Weights of a small contrastive audio-text model: 7.11M parameters, 3500 steps.
Rows from block 9 of the audio encoder of a small contrastive audio-text model, named by matrix and row number. Each number is 500 + 25 x the weight over its row's rms, rounded and kept within 0 to 999. All counts start at 0. Numbers have three digits each.
After each channel's rows are labels from the 100 clips, of 14976, where the channel reaches its highest value: "loudest" is the band of the loudest frequency at the time of the peak; "lies over" is the class under the peak. Only what is clearly more common there than usual is listed. The data: short made-up English sentences, spoken by a formant synthesiser in many voices.
# c30: last pointwise conv (encoder.blocks.9.c3.0.weight, 320x320x1), inputs 0-79

c30.113:466495481474472521452547492500621562590492479477453517485496521480494557498575473462558473536486469582502457525510537496458484474513509480498491501522490478529471511489490473512485501461463516530562491506507482464481477527488467549475473582
loudest: 250 to 500 Hz
lies over: /ə/

c30.292:493525457562533466537487486482470507456480507471532474465449525484494455441461498570445445466502483470472504454456442486539481483474464463464475497477479502466569454483478507505523441572520510437450456448487495531461469489489510474481477466
loudest: 2000 to 4000 Hz
lies over: /ʃ/

c30.83:511473521493483506521538510517536539553518450528512492528483511515440505486519506499547521510498512546493502472498527512492515522472515527478532490492497520476500485520511507436524541494508441546547529476509519508509481505518533492478511528
loudest: 250 to 500 Hz
lies over: /ɝ/; /ə/

c30.160:486478514466511458516482519491485469470493485492474493505499500491499492505477507469478497519524476475471476496478481503474484496491506471484504499484493492488476506498507483466520492469500498480466469504499475516495496517507496526483486491
loudest: 250 to 500 Hz
lies over: /z/

c30.287:522460499526517480523501498530504503501511435505534493507472517511438480485469493528482486488494517497470505474458458494505516513468487493478517503495492524455519484518515511475527497520514463490473503489507508544469481466531521494471523496
loudest: 2000 to 4000 Hz
lies over: /ʃ/

c30.42:467494448465498493524483505460504478501497491488484495489521473481464516528500492480519487495479470488510461523519514491471467478522424516521485503500489476516479509495487462494484511463506508523510516522487448502508492457463527521492465498
loudest: 500 to 1000 Hz
lies over: /aɪ/

c30.208:498488495559520491525485469512485509487469490478530474463494569486481484492488483580467497470503503489453523495485460498519477470442456457487474470470495496483547472470489511443522483581521480456461451499478484516489484480524500496504491475
loudest: 2000 to 4000 Hz
lies over: /ʃ/; /tʃ/

c30.224:473456465487480521462484486480472478492481463484491505490578437484455554591522485475469430473522475489511485570530533500471487480506499471545484486475492486504481533496487476482496459484445473468476478560484490513523550514467468494518485471
loudest: 500 to 1000 Hz
lies over: /aɪ/

c30.279:488483499463497472420479519500471485479517466518496491515463499510477483489485481455483498480481482489463495473456464472463507511457543456472502499499502511465466483514501500485497496481472468470483464473495507499479489508492447479473507503
loudest: 4000 to 8000 Hz
lies over: /s/

c30.247:512454469440493570478506527502486498484522468507497506522566437505477559565562502444491480524499498500561473587560550506459513513538457512575515524499515504549447546505507514477501510451482472485479500571519500491563539469453490536532518492
loudest: 500 to 1000 Hz
lies over: /aɪ/

c30.153:478461444455487599471515480482509533526496464486483516498564462473447548554597482456492451487490477540518452563509533498444488478491485475548473458508494476501452492483484481495463456451441465489516477526484460504503498509460450471492481508
loudest: 500 to 1000 Hz
lies over: /aɪ/

c30.176:495468502480511478529480495493496480494502418516516518520517490499420502515483475490533525489516499492500472517524514490449503510506484532493508543512495510527483512501515510428498559490467461536513537514482488524512471488499533507493496490
loudest: 500 to 1000 Hz
lies over: /æ/

c30.304:458482524483473510514481462485467480463459471483465491485510476475473495508505493494477505500529474478489460505479481512478472468486610476502465468453475460466482501478488457498460472485486482486476483510464510488485508582460487473491464521
loudest: 4000 to 8000 Hz
lies over: /z/

c30.258:487504519530518458539474523499461471464510487507524491528427529500466440432440505542473505509528487457442507445440425492522495494444527469453504532500500501449530445501496512463529488531520493478438472448493523534474440511537540463463490476
loudest: 2000 to 4000 Hz
lies over: /h/; /i/

c30.80:489533454491501525470503507473509512514513515500470515511514477490510519520529489487491464495486482512541458533502499484472485488549444468530490516514487485505498508506496487512454476495469539488501482515491480480495507491423463505518493495
loudest: 500 to 1000 Hz
lies over: /aɪ/; /aʊ/

c30.181:477467439471500501507490493470483487501483457496485494500526466482448512534504482479498465484510472483503455524507506498457474481505453501514492501495490480507477515497489485496500496484490470498488502519502464505503502488481510496511477479
loudest: 500 to 1000 Hz
lies over: /aɪ/; /aʊ/

c30.123:473495436514457518482492500470502500507495476496490507512513502481450522508521488509520449495491485506510478529512523484486488495470419494510494524512495482503504521491479479435472490520480480517502500522492474472509497426462497498494486486
loudest: 250 to 500 Hz
lies over: /aɪ/

c30.311:519502479524501474515463435515470511472471460520514481499516504516456491503460506522468471448456508453476486516487472504476515512479447477496509501473479527485502492516493518493503473531482456470444487497500493486495502472505516484473519453
loudest: 2000 to 4000 Hz
lies over: /ʃ/

c30.18:496503517494504503482504477487482476482502453502513505517502457498467512502500484493442506498564494470467465508481463503466500494462563444508490490495500507486492485501493507448500451486459469427450428498485502521482466577473452483481507518
loudest: 4000 to 8000 Hz
lies over: /s/